{"model": "model that answers yes/no questions on an image's attributes", "dataset": "close-ups of made-up surfaces with and without defects", "train_examples": 101725, "image_size": 64, "crop_scale_min": 0.8, "horizontal_flip": true, "questions_per_image": 8, "encoder_arch": "regnet", "encoder_norm": "batchnorm", "encoder_activation": "relu", "encoder_channel_attention": "se", "encoder_padding_mode": "replicate", "encoder_depths": [2, 3, 3], "encoder_kernel_size": 3, "encoder_stem": "deep", "encoder_widths": [80, 112, 176], "fusion": "prefix", "fusion_encoder_width": 192, "fusion_encoder_layers": 7, "fusion_encoder_norm": "rmsnorm", "fusion_encoder_norm_position": "res_post", "fusion_encoder_activation": "gelu", "fusion_encoder_mlp_ratio": 4, "fusion_encoder_head_dim": 48, "fusion_encoder_fused_qkv": true, "fusion_encoder_bias": "all", "fusion_encoder_qk_norm": true, "fusion_encoder_parallel_block": false, "fusion_encoder_inner_norm": false, "fusion_encoder_drop_path": 0.15, "fusion_encoder_positions": "rope", "fusion_encoder_connector": "linear", "init": "trunc_normal_002", "residual_init": "zero_last", "optimizer": "ademamix", "lr": 0.0006, "beta1": 0.9, "beta2": 0.999, "eps": 1e-06, "beta3": 0.999, "alpha": 4, "grad_clip": 3.0, "steps": 8000, "batch_size": 64, "epochs": 5.0, "lr_schedule": "step", "warmup_steps": 160, "weight_decay": 0.1}
Rows from block 2 of the fusion encoder of a small model that answers yes/no questions on an image's attributes, named by matrix and row number. Rows with one number belong to one neuron. Each number is 128 + 32 x the weight over its row's rms, rounded and kept within 0 to 255. All counts start at 0.
After each neuron's rows are labels from the 100 texts, of 14976, where the neuron reaches its highest value: "tokens" is the input token at the peak. Only what is clearly more common there than usual is listed. The data: close-ups of made-up surfaces with and without defects. In brackets: how many of the 100, against the usual share in percent.
# fc1: MLP up (fusion_encoder.blocks.2.mlp.fc1.weight, 768x192), inputs 0-47
# fc2: MLP down (fusion_encoder.blocks.2.mlp.fc2.weight, 192x768, transposed), outputs 0-47

fc1.568 [121 159  63 114 143 165 146  76 139  95 174 158 151 147 131  90  82 143 159 148 155 103 147  81 144 162 139 148 144 138 131  63 174 104 166  93 149 184  70 107 134 113 132  68 110 115 178 166]
fc2.568 [180 120 109 167 133 162 139 141 163 153  66  80 155 133 129 106 114 140  75 132 120 105 158 137 126 169 156 118 157  94 137 146 144 133 153 110 136 103  85 106  57 108 191  72 152 105 142  87]
tokens: "crack" (25 vs 5.6); "brushed metal" (21 vs 5.6); "tiles" (15 vs 5.6); "leather" (12 vs 5.6)

fc1.120 [136 142 125 106 105 100 169 150 185  99 185 132 120 111 110 148  89 108 137 157 125 144 115 158  97 111  73 116 125  84 180 142  87 177  52 196  89  87 190  70 141 164 124 147 103 129 109 115]
fc2.120 [140 135 180 153 142 208 152 125 158 141  87 147 188 130  84 121 160  97 100 123 113 123 182 134 125 143 184 105 139 122 178 129  67 178 119 150 131 128 180  99  59 117 156  72 111 113  65  99]
tokens: "carpet" (51 vs 5.6); "stone" (35 vs 5.5); "tiles" (14 vs 5.6)

fc1.452 [167  72 115 134 170  99  62 127  79 121 132 128 112 188 180  90 128 162 101  55 130 101 174 102 124 164 122 143 196 142 131 100 136 107 149 148 153 219  93 103 134  85 166 123 165 171 139 101]
fc2.452 [129 124  88 144 149  99 101 153 147 131 145  98 110 108 157 103 121 128  91 187 185 170  88  75 102 121 129  99 104 118 137 163 152 107 111 142  92 111  79 130 147 125 120 187 178 112 130 167]
tokens: "wire mesh" (38 vs 5.4)

fc1.255 [125 158 142  83 112 156 132 145 129 113 152 122 143 112 170 189 123  97  90 150 139 124 131 156  94 134  68 103 111  48 185 167  96 193  77 192 121 103 195 124  83 209 107 117 137 138 114 108]
fc2.255 [163  98  87 159 155 153 100 159 160 118  94 116  93 104 179 112 100 154  93 152 122 171  99  86 151 191 139  91 161 109 175 165 146 114 115 142  98 103  84 155 141  80 104 170 164 113 151  60]
tokens: "tiles" (62 vs 5.6); "circuit traces" (31 vs 5.3)

fc1.601 [150 180 118 169 155 133 146 123  64 114 110 130 178 133 151 106 146 136 136 150 170 118 165 136  75 158 160 191 121 118  94 165  84  96 141 123  64 186 133  89  70 121 122  87 129 115  74 160]
fc2.601 [147 146 121 157 131 123 110 159 146  54 194 133 183 150 195  94 116 173  79 157 145 147  83  73  84  81 157 114 113 112 140 166 206  99 159 104 124 169 155 119 191 143 144 172 102 203 124 129]
tokens: "carpet" (45 vs 5.6); "wire mesh" (15 vs 5.4)

fc1.724 [139 127 125 101 167 103  73 128  94 133 180 111 107 193 111 113 160 168 116  69  92  86 168 100 114 180 136 115 168 113 123  92  87  88 185 121 150 214 114  87 173  57 167 121 145 164 159 113]
fc2.724 [135 133  92 136 172 118  80 110 173 109 155 171  95 112 149 111 131 126 122 147 168 120  71 128 136 109  73 130 119 120 109 139 152 106 143 156 125 108  81 136 149 112 101 176 154 107 126 180]
tokens: "crack" (20 vs 5.6); "stain" (17 vs 5.4); "specks" (15 vs 5.8); "wire mesh" (12 vs 5.4)

fc1.700 [135 104 130  75 108 141 181 129 169 104  99 107 115 111 160 162 162 100 148 186 143 130 101 185 104  95 128 133 104 117 133 117 154 177  64  94 143  84 137 205 105 148  58 117 107 120 117 118]
fc2.700 [ 70 143 113 123 158 148 100 140  88 116 167 192 164 134 162 132 168  89 168  99 170  65 121 149 155 135 104 152 138 117  79  80 132 135 108  98 123 154 144 131 142 120 103  64  66  70 115 122]
tokens: "circuit traces" (50 vs 5.3); "tiles" (45 vs 5.6)

fc1.413 [128 159 150 106 114 130 167 150 164 115 140 164 125  96 111 148 118 125 143 171 115 158 110 146 127 119  91 124 110  86 172 158 116 146  76 199 102  85 190 116 132 170  94 123  98 121 106 113]
fc2.413 [108 167 182 130 137 164 164 111 122 113 131 169 177 150 117 190 152  89 174  80  99  83 180 149 138  97 151 162 118 119 101  98 105 145 153 108 169 164 117  51  90 138 135  44 110 122 101 126]
tokens: "carpet" (66 vs 5.6); "stone" (21 vs 5.5); "tiles" (13 vs 5.6)

fc1.728 [130 133 186  90 142  86 147  99 151 134  70  75  82 149 118  94 129  94 145 199  98  99 145  90 138 134 128 148 123 122 154 159 192 197 101 149 178 128 149 167  83 195 140  98  62 123 139 144]
fc2.728 [110 188 146 160 135 114  95 104  99  69 151 188 162 133 137 154 145 145 151  83 186 101 182 144  91 153 113 141 148 108 110 111 131 108 125 126 159 147 165  68 159 106  65 107 130 163 119  88]
tokens: "tiles" (40 vs 5.6); "circuit traces" (31 vs 5.3); "carpet" (21 vs 5.6)

fc1.579 [102 137 149 179  69 120 113 126 161 109 153 158 143 128 139 155  99  68 109 163 135 162 136 133 112 109 113 134 130 100 196 133 105 121 106 164 112 176 159  88 138 155  67 130 147 146  98 110]
fc2.579 [149 117 160 152  66  95 143 119 165 159 113 105 134 221 118 103 121 104 132 127  95 182 186  40 121 119 161 135 121 119 185 172 159 120 145 136  94 150 141 125 140 145 128 121 141 173  48 129]
tokens: "wire mesh" (64 vs 5.4); "tiles" (25 vs 5.6)

fc1.496 [ 74 144 150 170  92 163 173 155 154 123 178 161 171 117 148 167 145 116  98 139 154 113 128 164 136 105 138 110  93  83 154 112  58 144  89 156  89 148 168  97 144 126  95 103  84  97 107 148]
fc2.496 [174 111 139 139 113 117 132 149 198 157  72  56  99 143 119  69 140 155  96 150  93 151 126  85 135 161 122 110 152 128 152 184 158 127 105 155  84  84 120 117 109 176 168 125 173 114 100 122]
tokens: "woven cloth" (36 vs 5.8); "wire mesh" (23 vs 5.4); "leather" (23 vs 5.6)

fc1.219 [167 110  85 127 126 111  64 115  73  87 117 100 131 153 136 120 122 191 148  44 133  79 161  87 126 174 126 135 173 125  67 100 141 108 169 125 137 193  94  86  94 130 118 101 149 160 142  92]
fc2.219 [166  98  75 130 166 171 121 165 171  82 107 116  94  83 172  80 100 138  93 174 147 157 140 123 101 143 129 103 110  99 177 169 150 114 124 204  69  65 113 168 126 115 143 159 159 152 132  88]
tokens: "crack" (23 vs 5.6); "stain" (21 vs 5.4); "specks" (19 vs 5.8)

fc1.75 [127 153 106 138 166 130  41 185  50 122 118 102 134 159 130 143 172 150 108  53 101  75 179 117 129 136 195  84 156 142 112  72 130 139 166 127 143 172 118 120 140  81 137 157 145 114 125  99]
fc2.75 [130 155  98 134 140 124 101 134 121  82 175 139 137 113 155 101 145 144 140 172 185 146  82 105 128 124  67  90 137 120 132 147 128  92 130 138 120 123 129 161 175 119 118 161 139  99 121 178]
tokens: "crack" (20 vs 5.6); "stain" (19 vs 5.4); "specks" (15 vs 5.8)

fc1.209 [123  88 149 105 164 101  92  98 109  60 119 109  79 138 173 107 159 147 143  80 119  92 151  91 169 142  90 142 163 166 132  82 152 131 145  64 174 182 116 148 107 104 144 108 141 170 145 124]
fc2.209 [142 121 106 146  79 159 130 135 164 167  87  80 134 154  84  62 100 126  91 164  54 155 154  54 139 166 146 125 138 104 168 174 161  98 142 147  93  97 150 127 112 137 161 137 135 153 127 116]
tokens: "woven cloth" (84 vs 5.8)

fc1.385 [145 119 171  81 155  94 118  82  89 148 100 122 128 155 150  92 150 117 147 153 102 131 171  93 147 148 121 176 166 130 125 147 174 135 139 151 157 140  92 132  70 159 165  91 117 195 160 117]
fc2.385 [170 107 121 148 104 168 157 157 148 118 100  57 142 109 105  94  88 165  88 140  72 143 123  80 154 160 161 124 139 137 140 187 142 112 124 131  98 122 148 115 126 153 178 124 150 103 127 118]
tokens: "carpet" (70 vs 5.6); "stone" (17 vs 5.5); "tiles" (13 vs 5.6)

fc1.410 [112 161 118 152  70 162 165 152 167 102 155 148 157  93 100 148 103 113  98 173 135 128  66 138  94  96 114 117  71  99 137 173 103 171  80 163 115  70 160 124 123 157  91 131  87  88  68 142]
fc2.410 [123 126  87 184 158 133 105 165 134 118  77 129 130  85 120 199 113 166 107 192 157 167 133 104 168 162  97 125 152  62 219 172 130 116 128 153 115  95 111 148 128 117 115 127 150 126 156 114]
tokens: "circuit traces" (66 vs 5.3); "tiles" (34 vs 5.6)

fc1.415 [ 95 114 115 109 120 146  98 119 102 121  99 203 152 170 146 194 123 150 156 103 155  72 110 155  55 106 135 143 141 101 129  53  81 135 142 160 138 145 131  69 100  67 111 142 128 102 126 152]
fc2.415 [161  89  85 160 139 172  88 153 141 156  81  93 127  85 181  86  76 171  84 150  87 158 107  82 119 156 130  86 144  93 180 179 177  73 104 142 105  86  82 153 162 122 144 170 153 128 166 106]
tokens: "crack" (30 vs 5.6); "specks" (20 vs 5.8); "tiles" (19 vs 5.6)

fc1.22 [147 120 131 155  92 114 110 129 160  93 157 168 111 129 111 152  98  76 128 122 146 164 158 122 146 133  99 126 142 122 202 145 110 119 105 134 117 153 141 121 152 174  86 135 159 171 114  74]
fc2.22 [123 111 203 141  82 124 146 119 162 161 124 104 169 231 131 115 138  86 159 118  76 144 188 109 122 132 174 145 127 138 170 152 147 137 162 131 138 180 157  96 118 142 156 110 129 168  61 118]
tokens: "carpet" (74 vs 5.6); "tiles" (14 vs 5.6)

fc1.117 [115 145 170 156  97 147 176 158 175 126 121 147 170 126 163 161 112 102  82 186 144 150  92 147 116  85 138 103 125  70 154 188 120 149  88 165  98  57 135 112 132 170 123 141 125 102  87 117]
fc2.117 [174 110 113 131 164 153  96 156 154  94 134  94 111  91 189 125  93 161  89 159 165 156  91  93 160 168 123  73 150  91 137 140 166 109 114 151 100 134  70 186 170  69  96 153 163 143 165 144]
tokens: "circuit traces" (100 vs 5.3)

fc1.353 [129 119 162 145 164  96 101 112 104  97 155 110 123 166 180 143 126 116 176 123 137 112 179 119 130 155 102 193 146 128 104 109 157 129 165 110 131 219 167 118 106 102 120  62 122 170 133 128]
fc2.353 [118 153 173  82 107 150 145 127 108 133  88 121 142 148 124 142 145 120 181  81  72  74 161  88 100 125 153 137  87 143 101  94 101 189 121  79 165 151 140 107  94 177 159  77  64 153  98 101]
tokens: "wire mesh" (37 vs 5.4); "tiles" (17 vs 5.6); "leather" (14 vs 5.6); "bright spot" (12 vs 5.5)

fc1.439 [ 77 170 155 143  89 157 167 172 175 121 190 158 166 107 125 136 121  95 122 170 164 156 112 173  94  97 130 108  82 144 166 175 100 176  83 112  81 126 174  91 146 176  89  92  60  95 102 167]
fc2.439 [151  98  93 167 145 185  98 147 134 129  78  87  83  64 143 102  75 171  99 167 123 160 131 103 148 160 126 118 177 102 150 167 166 105 120 157  96 104 111 172 118 108 135 156 178 110 160  91]
tokens: "circuit traces" (86 vs 5.3); "tiles" (14 vs 5.6)

fc1.437 [159 102 143 159 109 109  89 115 157 132 146 117  93 151 110 162 116  80 150 169 131 156 191  65 162 148  99 147 164 120 172 137 134 133  92 171 185 167 148  96 138 168  90 138 140 171 123  71]
fc2.437 [132 127 171 150  87 116 139  86 174 137 134 162 192 226 102 121 158 107 150 101 114 143 193 123 114 132 152 166 124  96 166 130 160 137 136 129 123 170 150 105 110 128 132  83 130 182  58 122]
tokens: "carpet" (89 vs 5.6)

fc1.578 [102 127 139  96 110 100 165 149 182 102 116 149 150 122 131 170 101 108 114 183 180 124 113 154 134 129  73 132 104  89 175 107 166 183  74 150 106  89 194 169 117 151  98  88  68 157 148 106]
fc2.578 [ 92 177 181 126 133 137 192 115 117  97 156 148 153 126 105 162 183  87 163  73 127  59 145 148 120 118 125 178  94 124 107  86  88 176 121 119 175 169 172  96 117 182 166  84  81 108  53 132]
tokens: "tiles" (63 vs 5.6); "circuit traces" (27 vs 5.3)

fc1.393 [ 99 121 145 103  86 154 165 153 166 101 125 188 164  98 126 135 107  98 118 168 166 189 100 115 102  91 125 109  94 106 186 158 110 151  99 199  91  85 177 157 116 169  97 131 113 149  93 128]
fc2.393 [135 144 114 123 146 143 139 121 161 135  99 105 206 123  73 115 111 151 133 109  46 101 157 110 177 148 159 130 138 151 129 123 116 117 121 115 148 134 186  76  80 155 201 103 140  74 152  74]
tokens: "tiles" (62 vs 5.6); "circuit traces" (18 vs 5.3); "carpet" (12 vs 5.6)

fc1.722 [145  84 106 130 155 101  77  86  98  62  86  85 135 148 181 131 103 160 151  90 119  99 171 106 167 168 112 150 172 121 108 128 169 144 143  78 163 190 123  81 105  71 117  96 106 194 149 113]
fc2.722 [ 93 162 149 139 118 125 123 127 148  97  93 173 114 103 114 121 136 109 175  67  91  95 108 163 107 149  98 148 122 141 102  89 137 144 140 102 145 151 178  65 117 104  89  79  66 111 128  99]
tokens: "crack" (26 vs 5.6); "stain" (23 vs 5.4); "specks" (14 vs 5.8); "wire mesh" (13 vs 5.4)